Weights of a small contrastive image-text model.
Training: soap at rate 0.0035, 5200 steps.
Rows from block 2 of the image encoder of a small contrastive image-text model, named by matrix and row number. Each number is 128 + 32 x the weight over its row's rms, rounded and kept within 0 to 255. All counts start at 0.
After each channel's rows are labels from the 100 images, of 14976, where the channel reaches its highest value: "peak on" is the class under the peak; "top examples" is what is common among them. Only what is clearly more common there than usual is listed. The data: single toy objects rendered from many sides on busy backdrops.
# pw: pointwise conv (encoder.blocks.2.pw.weight, 320x320x1x1), inputs 46-91

pw.298 [143  79 122 158  96 104 136 114 126 161 152 125  93 142 158  88 116 115 157 183 113 124  55 109 144 157  88 113 130 108 115  98 150 143 159  73 125 145 131 134  50 127  90 139  93  99]
peak on: part in the main colour; part in the second colour
top examples: matte; from above; red

pw.0 [140 148 108 149 141  96 129 172 157  80 126 114 137 116 169 141 127  88 104 126 145  75 169 106 148  84 147  99 179 111 137  60 149 138 161 120 133 142  78 158 152 102  77 185 134 138]
peak on: part in the main colour; part in the second colour
top examples: yellow

pw.112 [119 126 114 163 163 105 115 117 163 110 190 182  85  87 112  72 105 187 166 124 100  87 135 126 134 126 208 129 109  92 104  99 122  72  98 127 153 167  71 135 106  64 106 139 107 149]
peak on: part in the main colour; part in the second colour
top examples: blue

pw.288 [ 92  72 137 136 108  53 125 129 103 151 102 151 110 101 114 126 116  42 114 179 134 186 199 125 105  79  99 186  94  58 123 125 110 179 181 125 153 146 139  50 147 189 151 133 135 134]
peak on: orange part; part in the second colour
top examples: flower

pw.44 [126 155  87 131 144  65 160 141 128 160 140 132 132 166 166  87 144 103 107 104 141 105 103 116 117 151 148 127 151 138 108 166 166 165 163  90 108 109 165 182 157 141  54 184 130 199]
peak on: part in the main colour; part in the second colour
top examples: teal

pw.158 [ 76 106 135 182 128  82 121  88 106  91 162 139 143  91 153  65 129 102 137 141 101 143 173 111 136  98 127 142 159 106 143 140 135 146 132  71 115 140 130 159 176  91 219 131 144 181]
peak on: dark part
top examples: red

pw.97 [133 114 157 131  67 143 128 128  83 129 128 132 119 110  87  89 120 113  98 204 111  85 138 121 136  96 114  76 159 132 144 131 129 121 126 147 119 158 114  83  99  68 143 162 201 140]
peak on: brown part
top examples: ice cream

pw.28 [107 143 166  73 183 112 161 190 128 165  66 177  75 121 103  87 114 104 112 141 185 117 132  97 145 122  99 191 138 114 121 129  95 117 118 117 113 139 169 150 152 132 122  63 157 114]
peak on: part in the main colour
top examples: from above; purple

pw.248 [130 114 116 165 157 160 103 103 123 148 195 104 141 157 121 158 137 131 167 114  92 116 182 133 158 129  99 210 198 121 131 108 113 103 126 151 124 147 150  57 115 109 143  96 115 101]
peak on: part in the main colour; part in the second colour
top examples: purple

pw.157 [197 101 120  92 111 115 142 109 104  99 129 149 164 137 122 110 156 136 157 164  95 156 120 129 108 117  73  95  81 216 151 160  68 117 131 107 154 154 108 110 135 156  79  66  85 148]
peak on: orange part
top examples: candle

pw.146 [190 148 127 132 167 143 121 101 163 108 121 163  99  94 120 133  99 113 176 151  98 114 112 158 148 123  84 136 105 103 118 117 140  92 139 161 106 131 130 126 168 110 146 202 153 145]
peak on: part in the second colour
top examples: green

pw.275 [133  94 139  84 128 140  93 177  95 107 120 103 102 124 147 159 123 182 108 178 124  71 116  85  58 180 176 122 140 139 154 124 140 130  74 132 129 100 151 177  92  90 211 129  54 150]
peak on: orange part; part in the second colour
top examples: orange

pw.85 [150 118 129  67 140 135 167  86  68 162  66 106 103 149  99 182 132  95  60 123  99 155 103 172 158  83 101  80 132 143  84 105 109 103  97 133 111 130 202 111 150 107 105 134 111  93]
peak on: part in the main colour; part in the second colour
top examples: red

pw.296 [ 88  96 188 200 109 115 179 183 110  95 101 103 191 105 108 103  91 118 161  97 122 138 113 130 165 147 123 133 165 142 123 116 121 120 152 168 154 154 119  67  96 102 106 114 108 112]
peak on: white part
top examples: car

pw.301 [ 68 156  57  79 109 128 103  47 151 126 120 105  73 226 171  96  98 158  86 105  68 119 176 111  76 158 110 134 152 101 104 131 160 132 145 137 204 132 130 134  87 149 172 152 134 159]
peak on: part in the main colour; part in the second colour
top examples: blue; purple

pw.277 [ 99 172 140 127 101 144 134 147  76 143  77 137 147 190 159 102 105 155 164  43 142 192 126  85  63 105  96  91  86 204  56 145 108 122 104 120 111 166 165 106  90 189 123  96 202 137]
peak on: orange part; part in the second colour
top examples: matte

pw.226 [ 93 151 104 128 117 145 193 148 136  96 160 119  97  65 149  94 115 105 148  84 138 170 126 108 121 125 176 184 149 218 101  93 164 116 161 185 138 121 102 178 113 176 125 117  98  71]
peak on: orange part; part in the second colour
top examples: candle

pw.318 [122  92 135 120 165 141 121 166 109 149 156 140  68 163  97 113 157 121 179 127 132 167 154  72 119 104 153 197 156 112 139 104  45  98 135  94 119 117 106 192 142 118 131 144 106 153]
peak on: orange part
top examples: candle

pw.147 [146 112 179  75 150  90 153 173  97  94 142 139 114 108 133  90 160 166  79 148 150 174 120  97 131 154 183 138 135  86 105 125 161 173 177 129 126  90 119 169 139  96 159 106 162  98]
peak on: part in the main colour; part in the second colour
top examples: yellow

pw.181 [146 204 102 123 120 143  74 174 199 180  82 169 130  98  97 102 143 145 110 119 123 175 129  58 144 110 131 120 131 138 187  96  66 229 137 199  99 113 121 159  75 161 107 125 105  84]
peak on: part in the main colour; part in the second colour
top examples: matte; from above; red

pw.289 [143  94 146  66 170  65  84 133 100 134 132 126  94 181 132 115  93 126 143 135 131 208 108 108 117  94 146  94 120  94 125 145 135 115 132  86 158 133 122 123 102 144 137  86  74  90]
peak on: orange part
top examples: candle

pw.217 [120 153 127  90  95  86 147  96 142 135 112 117  85  67  79 154 201 152 150 125 149 157 127 149 169 105  96  87 181  93 158  75 125  95  95 141 106 143 127 149 162 101 138 100 191 161]
peak on: brown part
top examples: blue

pw.18 [118 140 123  63 136 137 140 112 140 114 142 136 131  96 151  97  79 119 146  83 127 116 156 113  97 155 110 179 151 163 110 141 175  89 119 131 115 173 117 124 130  89 136 129 134 166]
peak on: green part; part in the second colour
top examples: flower; green

pw.204 [158 130 135 185 167 108 115  69 165  83 105 124 116 178 105  88 131 168 131 119 118 135  88 101 173 123 102 130 162  69 108 139  85 164 110  81 118 109 137 116 134 181 105 111 114 180]
peak on: orange part
top examples: candle; orange

pw.110 [121 138 145 190 167 110 163 132 129 113 104  95 129  40 118 181 150 117 120  99 115 162  78 139 160 148 154 137  83  93 128 173 162 138 174 163  92 105 141 154  59 109  93 106 146 103]
peak on: orange part
top examples: candle; flower

pw.240 [112 207  87 149 145 119 120 149  88 126 145 123  96 110 136 146 126 146 191 193 167  87 124 107  90 153  66  46  97 198 115 128 130 150 113 120  71 143 149 145 120 144 126 119 125 113]
peak on: part in the main colour
top examples: blue

pw.151 [114 176 119  82 102 224 113 102 120 156 127 136  73 142 117 158 165 120  92 138  62 164 177  89 178 122 134  95 159 104 137 134 166  93 140 134 140 107 127 149 135 114 124 126 156  66]
peak on: orange part
top examples: candle

pw.135 [ 88  94 220  93 118 115 131 133  94  80 112 165  94  96 123 117 148 119 225 133 101 155  53 125  88 101  99 166 161 134 144  79 133 154 104 128  55  89 128 186  82 146 140 178 116 131]
peak on: orange part
top examples: candle

pw.213 [149 109 148 124 154  88 102 146 105  92 129 118 138 109 116  81 165 173  97 135  74 174 150 114  95 100 111 120  91 154  91 126 112 169 135 180 123 113 142  74 140 148 123 132 118 105]
peak on: orange part
top examples: matte; candle; flower

pw.159 [154 158 144 111 141 109 187 147 143 113 128  93 133  93 105 134  90 171 179 141  55 175  85 124  88 107 105  90 134 147 125 119 165 150 160 107 124 107  67 160 132 133 144 121 155  96]
peak on: part in the main colour; part in the second colour
top examples: yellow

pw.134 [144  95 157 171 150  69  68  94 157 122 135 188 164 149 160  86 137  94 115 157 154 115 119 158 156 148 153 142  46 154 112 162 128 111 126 116 130 159 118 138 150 131  96 189 121 119]
peak on: part in the main colour; part in the second colour
top examples: teal

pw.13 [118  52 142  67 118  92  72  78  79 145 116 102 155 151 106  94 195 117  92 117  93 180  91 150 137 126 208  95 141 132 145 121  98 107  91  69  94 115 112  75 160 116 142 118 156 129]
peak on: orange part
top examples: candle; orange

pw.224 [ 90 119 138 107 124 109 167  97 123 107  96  74  91 130 154 142 169 126 126 139 120 152 120 166 153 105 170 163 112 120 120  75  97 152 148 120 109  85  88  62 168  99 155 142 109 159]
peak on: orange part; part in the second colour
top examples: matte; from above; red

pw.246 [106  80 124 142 112 106 142  84 200 141 100 102  95  71 135 135 244  91 168 135 155 219  33 113  77 117 126  60 132 128 157 155 111 149 127 142 138 113 145 109 102 127 100 131 129  92]
peak on: orange part
top examples: candle

pw.8 [104  76 143 143 107  96 116 133 136 117 102 130 107 107 119 122 123 185 150 119 124 178 163 139  93 120  87 160 120 121 156 134 107 108 127 174 151 110 123 133 103 147 154 102 135 101]
peak on: part in the second colour; orange part
top examples: blue

pw.103 [131  62 132 201 110 114 108 151 148 105 136 152  85 183  93 125  98 194 121 136  87 115 110 104 160 136 144  79 123  96  89  48 105 131 126 130  75 142 125 118  80  80  95 154  84  96]
peak on: part in the main colour; part in the second colour
top examples: yellow

pw.271 [ 77 150 129 173 141 146 169 111 142 117 132  88 137 130 137 140 163 141  94 152 137 181 170 162 117 121 119 118 110 121 146 134 115 167 113 163 102 181  98 104 131 195  72  87 127  34]
peak on: orange part
top examples: matte; candle

pw.182 [ 79 130 151  88 120 141 147  65  97 128 147 104 138 208 138  78 154 118  93 130  98 196 122 137 100 109 156  66 141  87 148 138 133 123 179 179 205 130 176 111 134 203 167  87 105 109]
peak on: part in the main colour; orange part
top examples: orange; candle

pw.310 [183  67 178 119 167 143 109  94 121 103 147 141 115 152  93  95 128  69 148  96 115 159 127 138 135 137 116 175 168 126 139  75  92  69 118  78 109 126 103  91 129 215 138 148  83 108]
peak on: orange part
top examples: candle

pw.41 [122 139 106 124  54 124  94 136  91 184 123 152  93 186  98  64 114 161 126 180 116  84 169 163 112 108 137  91 138 177  71 125 188 139 129 114 203 141 146 107 127  94 121 130 117 102]
peak on: part in the second colour; part in the main colour
top examples: purple

pw.155 [103  99 127 154 180  41 125 140  97 153 130 116 133 162 189  99  72 134 119 140 178 202 113 130 147 113 104 147 136 161 153 114  59 169 160  75 174 121 167 120 162 171 125  94 137 181]
peak on: orange part; part in the second colour
top examples: red

pw.114 [ 47  91 156  97 119 166 113 150 167 141 177 140  99 106 138 155 153 178 143 125 122 177  75 145 116 120  98 132 108 161 121 159  96 105 150  99 157 128 120 145 145  81 116 120  95  62]
peak on: part in the main colour; part in the second colour
top examples: from above; red

pw.45 [148 110 119  95 134 120 193 103 169 112 103 171  72 165 148  89 162 100 119 164 104 139 156 200 159 171  58 183 140 114 137 176 119 166 154 157 145 129 125  97 125 214 116 113 149 108]
peak on: orange part
top examples: candle

pw.263 [114  90 130 199 107 149 105 185 145 141 109 123 110 147 118  97  89 197 160  94 145 173 149  94 110 120  72  73 110 152 155 117 176 140 150 134 190 104 210 106  89 126  81 119 106 113]
peak on: white part
top examples: yellow

pw.185 [ 93  48 111 135 158 128 123 115 120 101 201 193 120 124 146 131 216 153 122  71 122 153 153 158 132  75 154 119  90 113 199 178 104 124 163 181 209 163 141 118 109 150 166 102 155 203]
peak on: part in the main colour
top examples: from above; yellow

pw.243 [122 123 147 153 120 171 145 136 104 111 159 110 104 112 125 143 122  96 121 157 194  38  93 170 166 124 122 110 134 148  58 115 156 146 120  78 106 157 130 102 115 149 142 212 120  68]
peak on: part in the main colour
top examples: teal

pw.195 [137 139 126  96 139 139 124 194 162  57  97  37 196 123 104 143 123 179 126 140 132 127 115 161 105 165 116 130  98 151 109 133 145 145 114 112 159 185 120 153 140  75 131 168 204 164]
peak on: dark part
top examples: yellow

pw.282 [147 105 104 153 203 102 131 154  92  74 163 156 132 116 123 151 189 125 153 185 101 172 141 105 154 181 131 126 111  79 166 116 136 198 162 150 144 102  75  96  72  39 110 142 125 212]
peak on: orange part
top examples: candle